Weights of a small self-supervised image encoder: arch convnext_v2, 195000 training examples.
Rows from block 3 of a small self-supervised image encoder, named by matrix and row number. Rows with one number within an expert belong to one neuron, the router's apart. Each number is 500 + 25 x the weight over its row's rms, rounded and kept within 0 to 999. All counts start at 0. Numbers have three digits each.
Before each expert's rows are labels from the 100 images, of 14848, where the router gives the expert most weight on average: "lies over" is the class under the peak. Only what is clearly more common there than usual is listed. The data: simulated stained blood smears.
# router: slot weights (model.blocks.3.mlp.router.weight, 16x96), inputs 0-95
# up: expert up (model.blocks.3.mlp.up, 8x192x96), inputs 0-95
# down: expert down (model.blocks.3.mlp.down, 8x96x192, transposed), outputs 0-95

# expert 2
lies over: small cell
router.4:506486525477496480503478513511513552486544516484524496489502541465542507539463494453490507509469513497509522491485543486489459505490517466513479502471485500496416479533497507514492471544470475504480489495525521519525501475513495482528503467549505568507494476478530530485488494521522462506
router.5:492517474503517516502483496552519511521545465520459510503482517485487500582463465460474501491512492424487517509523499495500512512477494527547459516506496521489476469471494504497526452510469516510497485527550501532494492467500492489483512481487487521501455491509513559491538507490508469499
up.6:513487540486457528520502486456510501520507515477499514491477498481518507477467488487537464509479513484519568494480496535519482485474508506521496450536508499476501517504497498543457504526467467464494468458480518467473544520476496537487510507445554491488503492521495547463483538523504519499
down.6:452508532505471510512474535500491502476480491456548459520499509492506496497488516515494498492485491471510514520517504516543485467457536473446507488487554494499446497487544536472512482499527519514466477450466495506534488513430486525489527507493527505513517477528497483482471476516471537486
up.7:507537485510513494507471539487477480472480541475494526488510468513501482499526531467487524491466493523455465521530495493525528484528473526510479466466513510496484503510469463445508531481568474521531524523488482559504519469455474464510533504509521500494473513489505461523523539498494523488
down.7:489440507481514475491518501463490475501535521497474504507493500495469528511493443467492519461507483488475479448457481506519504503526487563466478518494526481492504544539517520454533523539522486521467501477523519526541499496503525496514551506515506547471511512457479516484506520505498469522
up.8:527533515537474469500534483499501488478479525491492479482473489537510474450522508547517517529512534506525489464473454507509515542528447479477550477483513488467508520512477545472488523501481510496484536515490496473469530548491515457538510528477505472509545520516496482497469508506471513527
down.8:512465470528469490466468499577484492560475525500530508462500474480492492480482512483527494501541525484484514519482475483535520500510511518482541492513503520489512474527538511478513494444524540480481477516518493521474490519494507538537501438521502500507506485446519521463516502488480462492
up.9:502548483496500505500478528492496435494480470509448468493492503512464467482530474508491490481500464511462455505516505467516517535498433499513485525466542478519503502461487506484536505499523515535501526506541488527513468469540480489481498513512451486496523503514494501583513510506489500502
down.9:460514500469531470501542505501542504535561522491507509517524476495503477463513465504483457490513512524504489499467528483495527517516525484505478482485501481527508515500497509477469466476499471518521491485445500525512531440552494460530498511502459479471450529502525476523503502471488556500
up.10:513497458503485478453528492503529525496477504554513531539520501507502515490470524481472485464487547534474501546526475468477512506530503524498456526481531518517517476499555530493540495485494492472473467543533465482472532486483494479498496494530517441456513523520525492518502504497520481516
down.10:509494543508519539509504504469483544488559499498524462511484516482509520483478547469530505502477527478468490502486522460464465526504492429510476497444548466480490516509470500490494469498486481521499494500482501515491492525520515454522520479510466506460492531555480523529527527521493499507
up.11:521495483503509501470425522510473517476472523496512510457505496499501503535511513489489505515511498499504498542511516470526519470502469482521482512486504524503490457486502441480515515477490503478466504544476500514526458455473495515551481463501446475511469484476507501540497520510511580464
down.11:453473577489514528493506508471491500478485495494480503517499499481464521479483495505471537515499498465457522534501503514497508506565519525504478523465530488502504494608506501495529508542526480471491488522504509539509506521497515468491530511491507520518539486510502516482482489462508540508
up.12:510478476513459503471437512467503491502459548510519490553481534532541495492554538527486505473473534498515513475513506499508493469524531484511519485552496507478511485507500510487526491431505544476486481536498484472514497509501461474467470492527494482527481485524486491534521489507493543495
down.12:488493541482495472536529484488491469497465499495511482482511471505459500486488523540511530509519486483492479513493518549487501532494485462492520507478503472499573495535511503534517521532477463535570492509490500504480528501468490456514546506460482489537468516514504490533495535450529526518

# expert 4
lies over: small cell
router.8:537487519498477504478493504511488488501513522489555496463455492515510505523479449483517500528465520510497522549497521496451477444453506488499502507465449492535481464504501477438498513521508463474486470503526529508485492489487504521481472497504526529505442518517490465467503459526489530484
router.9:518498516498492479482522501525486513515539511491527541482516519497486533548434471533519517551510496500497511504521522518542462486454503504485522547520477525534525493503498500471480470502543496510525487527498538534559506559526477529528492526542513531497494511491508473485523462512507506488
up.6:487483478567534514525442515460479515511501511512493521480510487500521489481514540525522497487522493488503484509535498522512510508510521475529552508523524447506479516530494461498519513455530483501493530546491510500490485520461531476495467523521401481486496533479490495491519516481509487493
down.6:519533507508474518518549508483456498501515529473512493503536477509487482505453510495501494491534504470490502516487525531524498476455509486461508534487503485514548567514495558452506482539526452534488498526484499482515474523466471466532545495483486529534495525469513519477472516498486514488
up.7:519457540468509454462500528509522480494477540496487517541530494484483462510500500486539546574531528492497496482462485482531549465503483497473526540513506466519496514532494485487480506469490500470528522489504478520501510506461471502502528529500497489476483509517527465527496492518434518499
down.7:470480486472519507491557511473530551499528518495482513516479467463511484513511490529525460496484480536507509510468509487520477491503471500527464538474499458503535479508512492472462455493468489527491513486465489552521508495500469498551524454493489500471463476499497470481510479528518519566
up.8:548449528517549506496522475472502497545495490498510496492457501465505525501526500452494530465504494483550486508476536512508482496440485500474523496491501497474480545480474474461505483515500440498453468505497504466471499513480524464479496537490494500509479522457510476488532530543505496487
down.8:487438496509546494502509481546527556532508536475502505492491496507531540493488540495472464481506496475448489543518477485473468500492465484524527480478485491488501502493508507533505483528479489512541465488472503525487437497531485514499476528459517476494462453493477492518502532538502523489
up.9:510480516469501504496526508486514500498532480468499482558448487500486522529457485470492497545529512514475481506521508539529511499518481505485535518503537475473504521531487475516469487475492442464488495478445510495493457500486525492497492505548503495519534470524508482516560509533487559465
down.9:494511504507518531507505471502509500516517476524517472524526529495545499453498536491488429456506489463486476484525499510528495477489542431493508503438493442482498515496510493497521479489473505476483510514494510509500506471523545496538536546499505459525455513487479523499490483501506552507
up.10:515503512516486532514529509486492451479494511472485509517536516482470498455534502527548507464469493508489503449504502480488511528524503480512501497539527497526489576496466490496495500449516533493499516525539462452518510528556503519462511522475507504499520495516443499502501519499473481550
down.10:489464494517482514543497501507462444530486499511507481524477469503443512467451505496482526499535517512467564498499509503498533504502494537476524490486543539509492536534520542483500486517557505509504498489482507515507477500469523479495515483514453524505493483498529520454504479430496503476
up.11:532454501489520506519483485513514456502470505550543466502511493512494525522568489481449488515518497507501473504508527453495509472510508462471481511436493507498463482492486490470564529507509475509476500521539476503445473487499539519482488490501481500533476486488515491498531501553502503487
down.11:534496525481522508487450505514497524522475476493481488485490515515511569493509519530493478503509462509447525470527502517479540537537479513499500472490533511528481504506518476513500465514486507476573493511493522531486501500517495461503449503508484540500510471511501452536517472448536519463
up.12:430496537459504490523482518491538495515553470528483509494525487504518488478525533501553501509497510496485502488459511495487502484461516496548510514475515465463470509498530525532547475485551541497481477456481482486513532467462533516506538500491479510485494509465474506455487491496514520487
down.12:449489519517524456472465540559513499536515511498515518508506491502531511505517478516490499508532507495499453520512516512493495537499519561477502509534537484530493531486499514483477483491473488518489489498473509497532484469494478513526563526504516505519488495434490550430471503508465512510

# expert 0
lies over: large cell; nucleus
router.0:492503467516532500499462525509514513516497514543509496520529542527526523484522524500480536524504485488560528487514518493503518503522451524497454508544472449480528479467503473530492513476539508512468511529488514505510501487444518526460487498487452497493503496490512461504550519489552536482
router.1:478484503498502502526411518507518497546499506523489502508512486491506488515553509536477526529454498460498483510573498496524523506498489437504463481521487491535514478470497482543485508494529519495515518539461491511523518485475509493491503494508447475507507481469516460511535539493521517508
up.6:543527532451472489516512464477479482497458497496507476549441489493482516472521506474473528511521510504475496506477478516562487510454502493507531509495455530557512479506501470513495476507484511495539477475458492484486475470500550479550479501523474452502496509514473471491481517483508499492
down.6:494496535472498497527505515522454508513469512505478476488505519477503484499503481508510511519519534525504484558517515497514521492466481520495478507486505534470526512534514472490503460533531497508494488484546549545542509516477514523465539520468520467450497476570437482499491475516527469488
up.7:451485471550499517501489527446517489519526495509507501514493498502482464539463515507536446516495529513504499470502489452473530505472472525487493484494536503512534526466508473489524485479494512532481527482493540484494538481487523514464497500507532482445483534547486460474505544510501507450
down.7:527545496492478530536519478507480518503536521517483473500480492494492466466498490554500534502480494516476519556502516474501513479495523460505492482530500486480508494508435490532496504537454559462456487485470490480456503449481510486458511514515503508506479464500481477515507503546493466532
up.8:498468484473512488502505531497506480493477447501522525494504520452477507473464463492506493464489504508454502524473508459467509468483557499452488495509492465499482497495526528505519501496515556493495517523485548526495545446516508498477472473484504497513520549550536455463484509491510479522
down.8:512533485497482497497553476483493523503497535475489501517471464519487474525478478507504478496533519501524451485494489509513508507466518510482506553558473495541560543529457479513483501512485516512517502507536511488530481532487486508474488478447526493497564551486503492499508461546507478511
up.9:483480516506501499496473506530480540502512513527515496510519496506493510484496513543507488539496503482504505488478478481484518461491564516482505504475530494481461554448491490520510495552503473485541484461515482482488448554487512525494500526477524469525483464505519476525535448549468458479
down.9:496503534548478498498462516512481462517521498505470511518565504472465524472499485509529512496522464537505488493511531516522506500492514493508458501483484481504479466517496496540490483486515549488525503508493465529476512514544482504478499528471504493518542554511523557511573542489507501541
up.10:516499480503468507498479499468520445508495509521512516492504492531491510480512482494508451488553478516503528479513517452497452469513525461501551506508529510488546492549491522503535534494500515512476543504484537493446485550503481481457495517502496478535497432509480501496488520480476495538
down.10:469463469452514503518504498460500483564515475500484472541527510507504472474514508500494518506528502475493529500459500494501500535521469497529484484472481480527496481491503474492470435558487454491537542491487526500519517489530507519552517507521500534539467509522472517504464515482482537514
up.11:465559519473474523500510477484488516480529478456497522523510473502458523506495473516486494452534478468499544469509474501489502513511477544459489521468508495462494493515491538451505480526508482519468517493494505477477468458517481504519452486508563488524525477528485541479495523531527520498
down.11:530497513515508516510461511497486538488519480500496471491573516490483537545486489504523479517509507519503508523549481490487491507497447466542475474446508508473474476471477459531502508497483567474510510501474485486498525508536473484458499478487542497508517477552484481499500523470534478517
up.12:457439501524497517480489530527517457466499495480505512496525504528510512558455491496502493468531520487444462508500528526491497503492517517490507513477498509482511514474498470481547479531520490496509469512562513545475481449509488474518499486518501542513478474547507484489489481535459482469
down.12:501523499507497520461475533525489468492500483469482496505546529517491519457540502518517499513503477513523512512500488491469506529476475484493457464475494479489479518521445432559502497501450500476520518502510465484469506508526471555473469532475491487519518504496535448515471497505460497525

# expert 5
lies over: nucleus
router.10:496486474500517511486451496479517538483516520533484506501492481499528509479528535454497530474462505508484525516517532507526514528523502451519521476543470508529514479518562476512525485422529487483538507538492503534505495498455495499493519491516438486522499498480525494498497551487534494490
router.11:501491485498466532490512522468508498488480537493496459471504490503530505500543489506481553466493501491482505500548523504506501507494489423555515469514489498497495480475521473495497486452563525494542519508457512502482530458484500511493509462524454496501491488461459521492478528446490506476
up.6:490528508514515516500519465475485523467456482492511482504524508516508477509475531516496481509508501524583530499499482480509494506498479469489432507512478440478521495508510463516450543532500492509479508537452529506489495494469488471490468542507480465476543531531469500480468497510532499493
down.6:465470490474491492512509523477477517462513536502507467485485495497523486477526496523540494543511492490506511520550533511516475477475460526482533517491499477546533528533481518510506517540515521510468546501501521495562503499443491432477520522471504503489506472529491483469485455482508500466
up.7:523514496456501521469501441493457513515457531484512487505448497521493495496483500504449481535496466497498534530509535482524488499493468456491508473499490460489512491516504536513461545532523491520497471475483475439471505484490483515496552476535506495472525515494509483439534488510518510497
down.7:507505443502483447503482536519464520504492505523514537488486522483483500459512504494481470561508501476510500473487515504519492543470484523507506510516545464500519481504526537489507502512520542499516504442566491538507518500457522474506459490528534454467508492524476546481492514488529504505
up.8:488454503475502502508488492496524498506493505489498556475451530477510506529518474568497448483482492540527499510498503452501488459513511493504521533531520487515495532498514473441573531470506492506479463486507513520519491490454482427496492491484500513484513530513483495509509526507502499468
down.8:513471510504499514506548524535563492520473488480492533472466498480513505444499477533506455517488512503533520459530486487506503496500508528529513507518494516509474500502487504478517487483451464428554520478534529461503500498541520553459515504510539476513489506508468495514498495514501540490
up.9:527546480501509490536539511536492450529495515456482524467515503493513491479517500533479517489523493482498457485491505494510472478510522529511529470527532468478492496488470451479515508501460508497494464443484470494515469517494483474532524534471510544486539517472509496547560488518489534516
down.9:509498482522512489507490514514518494494491525536524478483530471462508473501449507494513495481510477472526475452520501506514482486534502510481510532486514506515507550524531559480540497498504491516436470513516471492477498464505525522551483457507479563513488475447522536455463497482489495500
up.10:527488510508519491523515474516507490524530474455486493497507511499511534528463514463484477536484508490497507439511470540495471525525470536517539504524538526432483524504511481511485477497449534473477480540540467464510487511486492482474491502484489555478509502508500540509506460481492458490
down.10:530547534512505526514432509496480517466515494495473483533525481518493538492473530513491468485476512504513507514499494484512483474479543473491502438444511480487453466482520509517495549486494519509505509483495506530486485488565495562499472549488464504481539501483507479487492492506487533490
up.11:487495493502479492515510488512520503510518452550504511540449579518507495550468488476491532497506504483524511497516480466509477480534479515520497537455466506442523501497493463470493488518496489510427465534476506519493486476515531495500494492480507489504472483533507531545520508507540491511
down.11:530551556519511482484499454504514504507480504475517534496579477511546526472511503521516516465500503487493468478498492502518497505519519502467497483493473515483468498524506470540485533475474507541479509468507497477493548483553504526478473455469463505523488468483553489504514479489526509504
up.12:459473505488518496501486483527520519508474504528502514506495486510491505520469511476496472498469464543538521536492495462504478520506503509498496556526516486453502514508495547502556508517536461492509463498526471458461517500506485431485519499516493448455489556460462477491489499511519510498
down.12:500498484484478445499465525511517508503488490524520539504456518484518503477517457503511493549480475514516509478502492501457507466526486500526496483541506474499542459492483464518492542503487514428532487516549518490491494539539486468457496520539519499495503524491496496501468486521564514530